From a checkpoint of a small image classifier: held-out accuracy 95%.
Rows from block 3, named by matrix and row number. Each number is 500 + 25 x the weight over the matrix's rms, rounded and kept within 0 to 999. All counts start at 0. Numbers have three digits each.
# convs0: expand 5x5 conv, stride 2 (model.blocks.3.convs.0.weight, 72x24x5x5, standardized in use), inputs 8-15, a 5x5 kernel for each
convs0.0:499489469515508474494519526501515490486496507535451446517479464455500521490522500476484507488537501495491494531527494475468553548429493484560544512463505492502512510535491479514502497495479499507502500471497573507498511504495483484508495512488522495487504518509465458497526488455494467491494507502508504508495492464508518510501513530469500513519478452522548477476499485469473538497479523529495488522478517491489540446521472507555476510479486495486483495520528524517499516534476492461490488445527464543496449522506553490437499531526472491496498507502487471491476483458474491406504527444519477516503463
convs0.1:562538503506497523518506521489522482475504494508481523525558510495490501545524488499515521486508504483499487481542493467511526461488544516496480459493513470504508492491499468496479484465433478534500506471482503502526519500503477498514495479492496493481502481473493486476495504503486478470488533494453521493514499469511527501494508498512533531533511514517552496524524529522518508542491497545521510508532489532530523536494514486436505513499514511481486495496497516537517481486490509509504502463496487481489508488506502512467483509533516508511493498496504508474472449464468493464438477494515494459504486
convs0.2:521530477511494507500485508490470475516514512488508512500504501475484457478531500510541532494476450503531517509487465468512503530490504502523507508505483508468494495531532516509531538537532542496529493526498501487505499525493524505458530508479494512483478497493518464513495506524484509487518514512482467520522526497503549500496510517488451459465460460425435500548520519527507459500500477498509513539534510550521487521493501486459470485484507466501494500496516494518479532516468481500498518479480502512492529516503526495502492475503442516491495457499489510475474530490521502490524538525517527493497488
convs0.3:496494491523511511464504499501507493507510510456480493501516485466469498521508487512503531534516520514471499556533540519532520488492505511479496490498487492459482501447463491513495458488495511511514506502494523499468496517485497490458492491477478446491514503513538524529518491543516509495502512480471512470497517520506500501481520519481477521505523522487480505532519512524513520488505492474513523515515484518504516517507490476503497504492482510471478505495496469499472477500465524519539479521510505500521520489504490533495479497465510471518500497506500502493491496480484522527502451501538531513532519
convs0.4:528508498501495530515488502470489494490468481469429446480513486452499517516523459506462508513495483526505457513490545528475519538520529506529483509488486465517512490506502512499520506557537501437506550503489456509481511491490506488466501533491468493527503476500518465519480528529503515521525487521507517498483527508524513498504510520499486508467546497516508457488505488487535509511511525516501481467514520463475527543451456474517506523501527531477492521514510487515468496495544456485525559491503523577522472467567520491436496515484522482511519496496501503490484486500510476460468510537474453459544519
convs0.5:505525522480500537490467508485541512499533501506510486479508507468468493490530519527499476516496465507496501532476489505480509481468469471462458481471475478488451451496457477489497486468504518485542497528497481499506511490508514500497472469447476486496461491497507533515548496523548530496513490547548509485506513500514519544506528498552534480519490501500494482475471489490513470483482512473498500505491507503513565526524503521506494517481510505480501526507500529541491501500539508474481524564531512513512528511511532490506489490499534506495486477487495494485466480504525511468499476499490474472481495
convs0.6:492511468491489470481511534524491513462502533508530478460472480523488466469468503496502473523510486449490530530533494484474470516497463451478517529524488489492444475487471481496487517468513515531540560525537549548533515484497507510479500483502494524484490469554567557525522499485477464503491488445483515478521509474516504523483462472502527534531456445481491514464492497526477504508534501490517498518497518535511473511511474480453475493513484500481488504495481509506501502499506525457462473513487517505496502485557571529469537455516520513514518445495497467454458485444486512499550513469492493490487512
convs0.7:508529489505492494526501495483478433515524517518468428547527548514505489493496490512495498546503497495484538537506456468478542496485491491465485515488544502512455471492489555520438492489454586514514543430485545497478543511502516499513518463480537520479509451512551530475475467536562451500491503505518504492538506499509508515504510534507522481485490486534540517522470466488527518526488494475463533518481515455569536443527459503536523507526457506534493513504464506550503484497500499535519442481516498579489464483509546536513463484478482492484499510486492505467512518482485516441538487481522503471531507
convs0.8:517486517530523515503504519529506508490484486513550516497454507548507485482490508504508491505498501502524522481457477504507505458473489472535526464436487519486470477504494492480499508506540501507499478524488465511522478513459485497477489490506488482489524512480482467490531543477436476560519516465468523514517536492518513513533533502505489491496463469511530516492522505511476506504494540512499516507531508498509472478491524512499465475519491483461477517492472516538500518446494495518504472490555514495514508509460489487495468482506501513501483482525510487501480477479496553515457440448499544492479415
convs0.9:488535504516523485460495549544478461503485497515506501480483524533484490513460479507500497506474502508470475529533502502492500493455503471481492465443476512519534489549544554543518497492524503488496473508470439489488511513454501455483465474449521506469467492505522518517540520515497492505513498458498501490516491468467443463475453534508459481518485551567558561489509481483502514469502532520528452479475524519499451514490527527497507525486525497513497512495500498479531510510505503473506509463510521505473478533526469482473480510476466497547451447499501515500469464485517506512485488551517528530498503
convs0.10:528477518462535516501522552499421490573528497483473541505487492485513525539494518491488503508490479490487540415473565557487401494568556465421498546528489513524492480515510500475512496505494518495476525522520493489503525552525519505525485488503496459512506515490485497505536510486451487494502509499481520492485511520555491479496468511497509483504498532501457518497543473497474482499514489498513507487464462567500434435495516481443499548509487467470501509471503514519505489483569482484496535484492483521542506508526544540508471510514490493480493479503501512506481481485462474477516504498465498523461520
convs0.11:506483509475505503502500512554531509466459446463440458525498522499553503495474507514484506522534487469468476480490516526507516492519535514484497493514502478521495484460467485497514525536543555489489483425498516489506491489491514521506495471484505511506497519511471498515517497501524497502521530491491456502532492510523515522504479488510494539502504511503504525483469498466507522450483517511530476448495464445467468488540482509523541509493515482482469516477498533507462465451473505461517529519563537509543530491489508518516505501467478496514468498528551494552498491456441463437462513522471512488530517
convs0.12:499482532526484482508470517479543477498510477516474495476498472496477489476536489530534494528545511506491501462530486488538504475474496481524515469481514491497500512471452499478509507526499511540524516490521480500461497499478486479496519506488489524536534470537541495490505527534503518494547511532511452471515527502489497495536512495511536479496516502490509482505494497493490500534529516537510518504497518514495493443473477474474482506481483505480528523490488480510506485484467489503530497485501495462478478510476462501490516531501492478515546541510486525550514494491527499465449455487510463450444459
convs0.13:497512534510535511501543480483507522524515512528543513521541535513518562480530519484485489520480494480495486517479478523520502470472476487507471503479496504470511541501508487485538527512488510508472513523477489499497500457509488495466478515524507467521505490496524539557470474518556516457502483493508488478492497475492469524523466517533522542503530476520530506502480492528527479488510521490488509495522546498481522533528486490477483531517457471486545498505492516476510539514517502488512541477474472482544525508499454490508551495479508517482509489467503493495517479495528547492499491510519497503498492
convs0.14:530466516489517520497556555510504496481489518472459468486514482496506536515472466509484473480428493493511508508554503474537553561546505536538508468476508533557523499486506509474520508448467502528525508505486456509500500497537498491530521534513479528529534519531554536496517517485475496499497480506503519489501522487502518521503525487474487534537494509494522533516513467498521512494477480502507498467454514480473510519484494530530538510475515526512481503506523519541481507516508524526497515494467483484517491484522498504513512497509510503504509519532526495504479491486487506491480470497518493485492535
convs0.15:487503531495486501529496514538486502475522497500494508491527474470509527525482493523476511480499496500504503504488507523542532485531561513480502532540517500499466484509498509507446530484494486510556501489482496524506500492499500510522494485485524509510492573552531495540509543558507493489499529480523491480483517510517504500517504525498530520526469538511518520472521515476465490513532489495462503490507488504459526506518453427420473543450461449452448507491525501502505501520516522500489534519505526492491522542491496499483522497521500500476502504519511486471516528546521518440492548507519488501503532
convs0.16:479463536441477498577527479512516536498468493505496460498504514455494507526468460485474484512498492480496497519498477474539518513477500488509516506522500468491522528527501468486499505495527478493504489498528487515473482523508509493542532528523476495477521554465489502536515457500549526487489507498503516504499496536491495491501470497512510485463516516503540528454463505517514487517487481462506477513502490515496506505473484483520495467481478522506504500500534501490481491461494520498466510511494446521507488514493495476480478491465482525485496510475498500512509476482519501448488528548515455510504484
convs0.17:479516546514471503458446557518537549492488481443513547536466498432460545532497487511493493470524549503496502479496484501542497443483515503506511485492486502543502503543481461474528487470505451467529497518534496513521492517515499507494474490495464475526535517495472452516531519531476491505508512528501507481545508522539521499502478526502526500514520514519516517519531493538494537493495501507496525506516507484481478490502520518539467463484495528539533507477489504505519504469483464492504542511482526481520508512520523514535481495495474492496499484493529517529478462511528498578534477463513508522529484
convs0.18:523496487503512494472495503449511525492450456503545487496505485524568497518523511522493476528509528525481475476532510456477462509490508497497540487527504483514518541494501533520500478484539550544475488495548501512509448491475500486478510499498471503499505535502466451486523504470476494536537506490496498493488509481530493492491466495488493508462488499516506523501508500532527495490514535534524481497471484531502502480477497489522553488480475503500504529498514499482494494546511490509531505540519540495533506487534475517470511478483475459534500519519486490488488548495508506494500479489485497509489505
convs0.19:508548490491531495519485503498450466538547501482481507498512541509482518505512481503503502497493490406502522446472431458507532513464501527509523534540441489521501510518464480469541542518512525494495492521509499498507482519502512489506495535513521525504511499512531534511472515554513504503487556506530493505484529503506495471504528518502480486523478552506497499515495501512509486476497538523534505503515461550531482442447530515508459486511500507519512528453495491507494476498461451488493517498525492512524525536486474505507501493474531499490474483490465504499484479460494509510500479500495517507497491
convs0.20:522499510480530495528484479502511521499499493502520485485455521513494501451481500485513518496517489531469485493518517522510519538502493510492490521507502498494492511513482490453496516489505500497515516555531529509523508526499511472503469492489514483499497497503521484509522524532526486520530519494496524480514506515511487482501521491504534555484466514530514496447494493512491494502459486532485518513474489508518488484481498516524483495518526509491472486526487520491492503512519477517498493481451503507491466461516510516506492491502494522488527464493501492525465497477526480472487513503477518521522486
convs0.21:498515526490483542502511486510533500504520508502495545518476501456503511496467482503517526505493485511515466518553499463473498503524512502436509509509513505538501454508476522558481501526526521498539467525518476484536504484476491477525470510499513531531504459474543567519492487526564481523511490531520466491475504525523479485467496549510473478501480525484505482517491503490511493488521548508508491505556528480480522502522468510498538472491475511525482497496508518490505505532523512485493494499516485478488497483485462495569493475510521514515501498500478503506500512498540503502526496526472487534487507
convs0.22:519548527582486470490551520493511476515539483516477458517501493481488553516518515530541552477488503520528533494480486532516505514496446520540490495470504509529523520520537515527509525498499501484473516520474507457513490476523496529532498509494562514447521498509554449444506502492524516519481514522527460498455525475475498471516480478483545500467511499521539537538544543561509542525518506481502474482489525513431446531492497482468501527504539509529543510518524479476555515478489506516506459474467489496500506525511520532514535490455488457494488484449449461498464475457474526518456459468555539485454516
convs0.23:534492491506525495507508537478492456483463484466460483474471533460468476494508477439507466503487502518507484478479529493515501521539533525485515504561515528544546513557533550541508497519519561512476478510508512510492466508536518469557486511484521505509498502529506499484527521492467495528525519504502496486537518517469498493493498485473467491510529500487537559536512499527508518504459470510486493528522514509537542543490525552570535488518521519497495557506504518486547473521523536515486505513471512465497505466488496491505484495461499463485479443466491486458457468512512492485509526484485473489503512
convs0.24:506482480495487500463476491550484540497531543516552528522497468503510520446483484481497485498483533516513524486514502464509520534523476479539500515524515520492516492487481479486490500468497516506514526513502523512487510510531511505498543490499502502495504518551518456485503524502445489494504499508494500498518508495499518497512491530511460460526511526542532519474474514543518492533537510495556523484480507529485459493504452480477487495465485495475481514497473462498530496516517537471450458468522455480472538553458525575537493504521512504518464475513520516458516543505472526516565495454510443506456472
convs0.25:512465525459489462513514479440510508500530521486512509540515500527465495504509473479527528504505547528486519494549505504523465484456445550525478433441492490496492502511480544475501490482521546544478503500585479475500537534491480470490470470496474483521484500540524505522508503491521499461479475546497510504491481500531503477500527509519536514513508500541546497522544533484451517512508534484503461490559523465515556560486488485536536507527497488500514515480502536484481469492513492476491547533496495502515529530489490515521561515538506524516492488478504544490519510494533505526548542544482465482507500
convs0.26:502503509513541514479484455503463491522494526495510517518492499505506478457468493520493514495521523481472472500455435498541471419432496507486501460487524508540512513525487530524522518495482505492513496492486482504498527487515523472508494494480505535482472502514512499503510515517505517505503514484524503505467489462473486446474494516502540570529521532584581558497492496551518504478506508546496503541513517506560453427470486500455461456491498499494484535501491489517487467461491552530526505482561517493506519526520536489501521512462501506477494495543506492495524503483489485494509508477464506506490485
convs0.27:489491503495489498490476461519531465472467536516485465489452471513485488497542466492508500490522529489524525503502517463529517507495463490495488480489526513488507542508505479509476478508524496460516566550488500520496522515503508495483478517497517478491510506491475480496471489513501474484479470493481508504491481492501510510514490522489541520487525493517528499480490513548516513476513523492517510479511522518521513487532530489462428477519477450492500493507535521527509493492460505506500482463505519522511514521555534540525486517475495514507485481534522483477494539497518509531510497494539514527514511
convs0.28:495457520510522501492495475496480503491495506502504484529500505515482509496473476483527513462501487474459505501445482491540481471508477506512480506508540498509508519534483519551489496496532483496480473504525516513491495495523529503533517483496464512476505489495485482533518476533526518537519514496527487478490485508495542507499526532525540521502489511533512488476527504491543501498513482497521505474488490537504465456458518504505478501496501520539523488523500512492488495515519485518516537488494507503509526473515470504477448481499456487484464455486492488508510506501484510459517524516482475505526500
convs0.29:528525492483516494518496484490509473465454480508477465484502518480480513537523466476471492499489496472507483487469489510489473477513521497484501487522481505520523482513506486499473534537508460476511484498467508490498493509522504491497522531490486494526511482550537491509483511529483484519509454488518494473511494506402425489554552376450572586560507547555544481542516518458451495549525479426515540501471476557496490510500497506472489511501511481506500512501487496527487485500510542447530529523482512531518528495490538492507482494504504501480512536490503462552516512488456484470466456494464485466487518
convs0.30:487536503528499493513494521480469519474497500474516518542503476516513520484469543559518489506530515498510494496485486495525468482498501540510496519520513496538538485522508554546510556531512474509485483449484518505465437505514518459513511480516507536520481514515554560485527495484478495537502457465458505494474509509489479487530519482496513507509507525523519480467461462549492495518550524486473486489486475517494485461490487503510492492446518500497501474494495541529523497477499520498530496489551500542519496494511511523482486528498489481525493496479494519478492498488464512499523498502530478515503547
convs0.31:520528503517489503532486488471505529486546529459490464546485457478461484469543498510537507471487519489499503526540520503469500533509522479542511502497512493518490519491501541528478490520516512529548508532503543534515501494515462505503473519506496542467518475485503458515499499476434489577512467482520503501502514470500510503541495503544502558516484516467540493505495493549456484517505517542503494458490514504530527516547444537491470475477514512448490466481526514474498524554521527460501516508509487477499445499486503470466480505468535492502501505515496481510500524507504511479469488548513478499489503
convs0.32:476476521467535495558465475485467548529403512503439539498455515477541480498485470519506485528445494498478494497504495475497523500526486534468511498483530512491505515504506473472512506446513505495486494469527508502503471470518526471488497507553475447527523491578418450619486457511485521531515508484531528485491520515483502473509513473540476469492471458534507462527515505519494521510471486525529442480539481479499457515475475504496505508495503524515476524488478497499518488498499447529404517535470530484452483507510505526481519473497490506497508470474492488444576433454534478422541459488510470485470492
convs0.33:502478493520469513477495495514488466547513448522452459528483529468499536492520506505537494501501483532529497533496431473507516493505485505474547524493480484504482503465505535483496499501469485514510460513508523526469505507508496463496507519507497482511508505566515465486511470553527458494462486533486491509512496496492519504521530540505475465509498546477463550496502507532534440523528531503470529518465497512443532510500494479435543505510525497447559477508512474499521495512508517507489579484526525520528532461540475465546475503507507507503471523513472507475503538454477489464555510423490470505580465
convs0.34:484502536479524506509474507493528511505496505461508474492495496522493491481523520518504490511522549495475529522546460466513485517518542498525521502463479488527497503486485488515499565498516490479507510490482494499492483521494503494492498506502493501503496517507562492498504508561501535526510512497577495506522490526500484495489496486525543479472483534517537483495509504492495472495526533492527511511482485534446500518497504475515500480524541533518502497508502495500513529492548497509519481561541518461517484492536454505479489510465464486460473505452461480531464452493503488494517495507464492496471499
convs0.35:518526506523496463493506508489464462507483480502482492491523497505502504557503495483514493494495490530485499525558548534520495511468463510494510453490477539513493511515507500493471505492453468497468481520523524526481487499499480510496492498521522499500511513511470505490516522520507475530517507445514520493493527490473473504471492542504515483518532514496476460490478517508530483474523504517434464501542512515557541504487559520526464427519474467461474514517497513504542489506508499533502511515474478451480506488463468526519501489517492483500531516495436495458424446511529402497507520517496560535525467
convs0.36:510508491493525494480502477497509548457468535512571472460535491482477487519509488507502509470531542529519482482560485464520422533475449498484445526540493488485510484504489504489530470519523464537484530510435506493496493465493479463497485495518461521500509545467458580522498533442509515493535481503504476492546499504517449541544495507497498504504526487466516504521486487493522510509500520530526433502521486495461537556430507437506529503537519503491486503502540522498531472524540501483499561496469459486555471490502505512511485513478491491506503514495452503509518467516475528556387551467492513480502489
convs0.37:510495527496507517499506515474523501488481473525482446526510521488497525515499490483515482492492516517493494485483547508497481480515493503516499558515522511526485483516479516489503494466486524511508513519544478504482504495477481488535505509496488513523509529495529506483525498481480524537490502500514492465478492483537529595553538532573616551532484521483485478485470493497523524480463508505476485485471501505470486472504495489489520482519496467481482492482522485498485485503557509553514501496495499504481476480530533501495508496487502521512491468481477482456476448483486524479507527486516496471487471
convs0.38:520504488523484448495496530484455503503495538486461533500500509460529546476489505520466475530488510518466528530472488463484502533451495501504557498464488477485521547528484460516464533473476477502540490482506523512534495485466506488499473501476509534495496501566512521487534521524469494497509505524487496521484506487511486512492495523488495484486523477477513492471514485444494497494534497543504478503549490453480527538477457483519529488492465504500491477516505510489515493467470530541499499500499546485469511472542501486499479493509484483529501513493474477489493501464464479487542486485448475461464474
convs0.39:499519506507492536529514471514461485488492540506504490457446504516465526501512515523511495500509495492507565548507425465495489461528550479488497538538490495513506493513556539513522498481519531513509496534474485489481455473519504493520466520510508482489484497531569514510510479481491520508488488469500487465477518525503491499526505560545507503499491489539531493519500484489476485469512524503493502493499481569512499479493537493449491529437509531507489523524492472502471491518496540485472495488540503478475481502526522461485492483511514466493506495489492488493499519525510494505466473528471481507477495
convs0.40:513493502504481470491517488525520477427536534534570492435511488538544465451516508500512489504525511450485471545529511478479445505503527521491471464492492492511510494504495494516514519517483472526503501524469473559481475498518483526523482489486493522534498481460528550535513424470499531521517460469535493489462513509543541495483463491490572515492511505503511511526455461525506463492491510525502518551465486503520544517488476510461482514514461484477498495466511501467484508513526477518529489538504492512530546498493495515486517504497520515519448492530507478473443507512501491473473521523486512489452508
convs0.41:516449507519486515508468487484480556485446539461485572479500484498556473485511483507490520510495519511500514482462491492529516473478482489566461491484493481513499535476518484498503493514511480488480486519523416497536519524474472514506511496522486508533492455549501466550491515553417534500493537447485510525507510473523493494506509512526470505518538497475540527471505500486511502519500462518503523488509464501536458517544487489502502516523493493504519495521485499509506507493520515496539469522544518489526479513465496527493501496488505545461491514481482519498540451495512448529530392534504463571455478
convs0.42:448462524512493462535531546485547528477446515549460405422482514495483482493474516435488515528503502498472477542574518468470525553498455476493527503429524491493515510515491488456495476492475482495533513501493527496500492475469467485481466476511534508486527515514484508530500496519482503512495470502465502489503504466484518549521504504497513565481497477464508515488440482490518556522493471507513460435461480470461491515512496460553564536494466509508529499506535492482507509519530500492509515536491462500503489517489494490487528523493469478485463517541536503475510504500498514502469428473518530512476507
convs0.43:480489483506510506531467555499542442502566513445457554567475473534554471482479501492501522486534519485474491524503478517509514455510568490495500449535451515520473517492495517466492528497469486533487486483519490488492464505515503470543499472509515508512470521515499524481508512521436469494477516445504489496523508508525496508491508495473503543555487484504488542478512518489546504492484537488485487512476476499548521415518491518487459546553490450482506540516545486486447516536443527532526476466548550473458524530516515472532494487469497477504513505492472534520470454581474457440575493448469519515460532
convs0.44:516506504505528537491480491503510492462514504510482485491484495470517479490504486481491458483509468448487479483507465460492522593525472504493546524510520510509515486503526503513489488458518561491492480536560531481489516528539510493527469478525510510534504509471514495592509473429485560497494463465524467481541540496505510481482526498510503503497550500470487464494494473488505512486481484521481498461476518536489483474483519472523515538483448523551509492517492507502520486469507510511489488488473504517520508503458521517538532500485466465472497517527478476512546557481473492556542513491448471543525479
convs0.45:470474534532498506505511500517520486521471499516489457484490475526489503474481482543501555478498524544514454523503498483469511491458478481501517471483510497530503489523513451479510507500499507511511503505496511526465468506527494529507501503511525507524519538545495498484534519501440516517486490502547501495464496510483480476490521462487499511485522499489512502492515513525521484476489514471488517517474499489526551494489482501509499498509492518530522547478508495485471446479517524522493505555517548546525521509533548499479520489500492502519482481485499549490482509523547543543556526528503525545535503
convs0.46:516475486507521510467515501527470454503488518478494507507484519486491487488505491494529487499476493490507463450502494511508470528506510458508524482513463493481546549524537545531524511519488499526484504464525480487499523487505517490478483472538508489476504505513482489490512486533498473521503497500500557478508516537553494495509468513470450476453468512464506486522507513529511506498489472502513516526474464526489479515507495474506525499500511486508511475508488483464547526477489519511497497488475482466467522474467487517520456469503481469468448456427410486499439412449518531489510501513486517515500491
convs0.47:533490485458535510501498491513492471516522540478458470522543505479471513528500473508470504487507499496486436467522509484475486529488498512478483490528486503489489516556486485490505518503504519510470504508510507488488517512496522486539456498495526550511492488498490551540504500508513499492531500499501482484532498479514519487442502501531549483468499490546502483502485533525480526532463475485518489483512544521515465470471497479486458510535496498514476530486526518527513512508505468504470525517466502481485492495489531497509517493499476493476466456515521487474464496544519478420473544513491475444484512
convs0.48:499482508516523517520468507517537444450521532476465420489531493455446472514527507528504474485475510496501456466500461498498482461479483516510504508533509479473518543487487512513538495527525539511515498502521505494518521455471488476508531476494470514498501504522521484501524464473473495505489499462493474506488498490474489518490468496513545493484519538532501492525541538530506515505515495515525506503520518435452496525533512476463521555477489479487515511517509497497501494517520493447442516525522498486480488557535523470467518537485474488477520498500477507504517513498486513520538496521506493516487488
convs0.49:512490492476477494517519507468513523555482489491507539557527454518516500481435478497509483493528550506498539493496502503493483498515504451516533534511520499515487509559483522501460524487547542523434448501510504502534472460481506507536518507521506490488549534531480436493501566554466469513548535522490476477488479489507506477521503516502491501533464518501509452459505545537485467507500496475514501496518523507465524493486465478512516455476528490510479474506508502516518496476455451543500494522473524511500497484485495516498511475490477508513487523472471505474479479510487513426486498480475448497492492
convs0.50:542483499516505514511525506551500529531513509476476489524499519503513522533505458475502464514480470458482542495487491548515506513520495503496479500480531538500518545530524508521529527482533487462504502505500501501505489520506501471517495488489508525493513512515501516500505495509542506531493504513494511510504499475522502464501496532474461488488515514481479497505500519518501485527491477513507459467494474502500470447496499495468486501504540520496507515484487486500461476517520497510495541549515511524481502507528535495511494490465497508483489494562515514511500550518490492524494485482470503489502492
convs0.51:468531531543504468469464539518433453448478467433427492485472493530528498485475487514469503527484470518497505487522486474493483533509506504507527572546463454511509482456461526484497503504477509531509506501500523511496516500524475484509508488493537527512483475489495484463456459450427505448472457474559481501521486503499503512504535473453510482511485471486510492509517503532511505497523495493502507527506506466494451477528473492488491516534460492487479507516513518501501476481504534513510509501514509506481455501524472489465522516492505491492485457491497492518473496455518517512492460512488467524486510
convs0.52:506502497500490502506501481493538517491521497530529540490492459520505493498541506507487514498495458505467502514527487516475511510535532464491473483509432453457496451516449450458445533499527467471517492540519476477504511511482474487510510473484514537502482529542533503495502522529530512474485472485497515504507510492491506497524495480538438495504506513523490489498484537518500497489494502481500487500488501473511448493497482471507475491530495512527484492467519503490467483448502528518493490512508498535494521537509519507535563487519512543521510482486526514487458465477498475471488442511498486465512477
convs0.53:528499503510496510504519500504501495499552521484513510503513533501531497495451463504505504512531481495490504499508540512487497502488536498482564491497516498547490515531488522488488494468491539481457497487505510533509510530526488474522499507505510513520492517503529494486502498506496480523499497535500448524507470501510531546538544498547548558474519541543518464479527475473456508472477528502491488450444514502464458435490486447472488509451501526507524492485482502522459481489504464484494503487492504526502506480489509493511539491509509496535482519504481502515533488476484518528508504504513501517497494
convs0.54:498511477485535483474494473549505515540525520500524497500502499523485519525493470517517480494493549528529489501506524486460492479488464480486507496480508520476476504520488482471504559541511534515479507509521456478476518526472486503551504509508495505464477506501466493471500501497478476519529481501512479463513509495519485510513530542517505516507467524510485520521512481503536487459491485475507495503465475522502514488497505513499488483502502500517516485490502516497471486470518487550535511533535515521528503476479494518510474481515529523535507503532534518516483476474475505528428458506503505488471484
convs0.55:508494505531491522501484499469498470473465495510467474459487501503496491463501538510501521494500517525465513485505509494508490523512490500519544482478473483492489487481513485489465528518476492505504495476508511525521477525475474466472467476507473476485467484485519530528507518541524538494495500516512482505504488494524515477515494491532514520508535528605550510496528525520542537501530525523493504476532512508487502505485541551527503502561482544522474444490524482508506472509502533494520469475453506502488486543501496511487510495528541500514512491514491479509481476465495505506488469503504518493469530
convs0.56:534495515513507515520498504542528493489462467472441466481501493500544526476513493486519492497464455477506535528542494484518555588511491464513565568457531525551507507510485488542516520507567541516512529538542493501491498500465521488537494471509494521492479507500465495491499504502531524512504526547510504504543487510507542571537565491528517534494521466447470540519503500482522524518485496501493462462485512421454525504505490531514519513523501524514501502520510521510498498525505487485481436477468525468454457499526496527522484467503469512490497498512482487517486498486525476494499489510503511500502501
convs0.57:470474524525535506487513489500516510510528508484483558541469512507551534491518473488468484514515506492452517538518495491527500543524468476523567532479530512526489522515454527483511468459524509529481500557512495483483497474477496496524464477505498499455494513451531532523529488517496536528510510493508506488518466535510531467439478543492426436469548535469474494502503500502502476504490475490507490511473500517484506516521544487526510502489488513504498481481503531507457497484521517498502517494500506526502492508518539529486496478499492492477473468494460474510471474444505530500498485537492544509487523
convs0.58:487476496504512513477470481528518476471484526501498515541535469483531499541475533521488509465532502471517489533535488498455455507444462513508508455506498513534525554497545498524494484532547465504475503563503483491464506513510518499536504490454480523541526506454507565538511487518525532518487491483481521517474494500486491485494514527510498501537507546519475498490519510459463513501478506515479484547501472498472525541505514463440491478505486504486506487505523470468504527503456508527551536454500541494535517535519470454481538507496479491513500531493463494530513512505495519535507451479487490500496495
convs0.59:497487485506514515500508522505485489516504485505471480514481516519536493491479520501491474539500484516510470494486488523491507515465498496506516535514498522526496483515484512492510539534501517530481553527508481526520487535519498508509498506491486536493460509492510490445523518559540493535538537525500507492524480485502457489498491493457492505532510502497486569513480491493560474495511469477487496500447461489509497545495497506519536496535552528509442496472476508552544507494501528509504504529523501516517552483465526537489453484491518503473485503514498506513467457509521465473474498511474497520503514
convs0.60:512534502497458504495520496514466534553505503520525539523572515485505542538506499520475502502520524497493484501532464481523445492468465498488487496428505467500520498505525490479524507523502466526499508476508532525539491471475485509506496494496501506473480473486505523508454442500578542469477498512541489478520497493492519500531472486512532506531493494526519531478487531504488478537527486500502517508489464483465485501520519495503466513506480511481481501508516500477526471490495514485504490460480487478490473510464490505468492496474496513504502502501495485490517496464504551520462447496507505503481512
convs0.61:529511497530531500455491505497491458437492493498494524476497526504515497499498481453502495513505488519509480538550498518496545519473479529531500442473480496522474496504510519514533506522529527511494512509494485523530500500489504491532491493489478476478511509464481483499497503476518505520496519499514514500526515518484455487508500505444443469524523513487508519490507536528489486496486467509485517479502527489480542544544501505472502509490512472512502499511499493481509482485484499485504512490491496527531525509497499526496486489475506494513491492493502520515493526487506523499500495500506533487505487
convs0.62:530515519507513513459487486503525491473463496540534465444507531499493461479495494483477505526522558541519503530563568521468496500510494488488493493498541464520522513458434482461512492487472474490522518497471488530517459441480487526528518482493499515518527509486491512532494515474478501516519515505517517484521493497472506533501527460502498533514460478518524506463504510504512499487491476490490489496490508486471489483535508460507472515513483464505497491493542491491509534534541498557538490518562529502515488493501482482514491495501496518515494508470461456513489461457493513507466460487521494512487490
convs0.63:481536482492477503475488502486478446499553507461475502513536493447451486480509487538508510494515487492537512484439436514515495464404508490517476464537481502503508484512478493523504471464513470495510489478501490547521499510499508471509472499502478495496470513483466504501554517508517491519521493491514465488480513494485481476480548462514523516496482505558559494494490537543510485511492511506494496488498531497503461455434502509489425435527538521464468478489450505474559499496467496549546521464482500522508475446501513491480460517476505529490514520502473489527510495515508519535496519530543525509528496
convs0.64:463482501503499515504541470451519536510514489480500508532459463515487513460506495541494535481495530491532487437461494491491464468513485507530519483495515508490465504533520500543537516473447483538487502495519498455520515490505472480470507507486482464442464509549489466448530499540533531518530520511521503510528462503489505450500519492517493501483449517515535498460508498507535539491498490484523545507496518479524474498502434500492523507502472449472533503523446493522561536515477483449508517498467448504503496441491504511502478507487477500512461470464462518538493436445417519535481493481516498528519528
convs0.65:518496490511509501493493509525488490493476469510481506481471502486534494517486456490493499529513534467503467501507493503495504508454521528508456472481511530501479520508532486481552514530506501556468478483508527464519481518524513496521487458488500475485506505457474534566500492522582566509510489536509518472494517543541497508511518531498503493506532477535597520514541559515505507485524491533490495479517511519545513508508503536516483511504488494517507521466512484512472460532499502501530512526508489490477509501524491513488479473490508489487502526519496524523501458453478502479450416497499521503494500
convs0.66:496485523503477467479543510482450530570465470491605526455490509522471477512503484523525500507478516491528489494503473501500488556530474529508482480479519489480468515509510472483482527511522530488539507502513483541470493525470506531516466491480536476477540563513526459493516530524453527523533486471517480510510473533504515498540452508493534517507480505526485510488508502507489484495537486488492560486465520507507441517510514456455524507510457514509500485481512530504540499482496516539497452535498518451467533459496454498500489497474500495526489516481520510488496561446488495556495412523468529466508516
convs0.67:511520500532497534456485509491504476490451486507483468494509541511472507535453486505536486472536536526484488533532501463488544526501492459493487488545514472485450499522508514445518519508511464421520518526492474502500501533533497508533493487514495496507477473526520494481513507503504530537505527504509480509492480488470498536491520496506520544468487500501497537522477502524509510488519506488490472506525509493468492536511508460491518499504461483482540499490506512497458546547531505476538562532470491524540512499522544508530537482473492500501478494489494514485506471537511494507523503489490493497478476
convs0.68:476498484501536529536458480483556503496522475557487483468483506523456472504479493512493515541485530465487508491480496520505503490529528506463512496492496492500501457473490514503474478514554547525506496523499552490501484495470477504494497469501469510544517463521551512543502511550500463485493513490502501479523497515493503531482482500510553540489479498514543493493487476517496486512495528498539498482468481541487480491519514489447479515454478490514498486481450470503472511487510508489518533519501496514506555508487487491492517518495511516463471481498492514536497503513496538509483484528505477463478494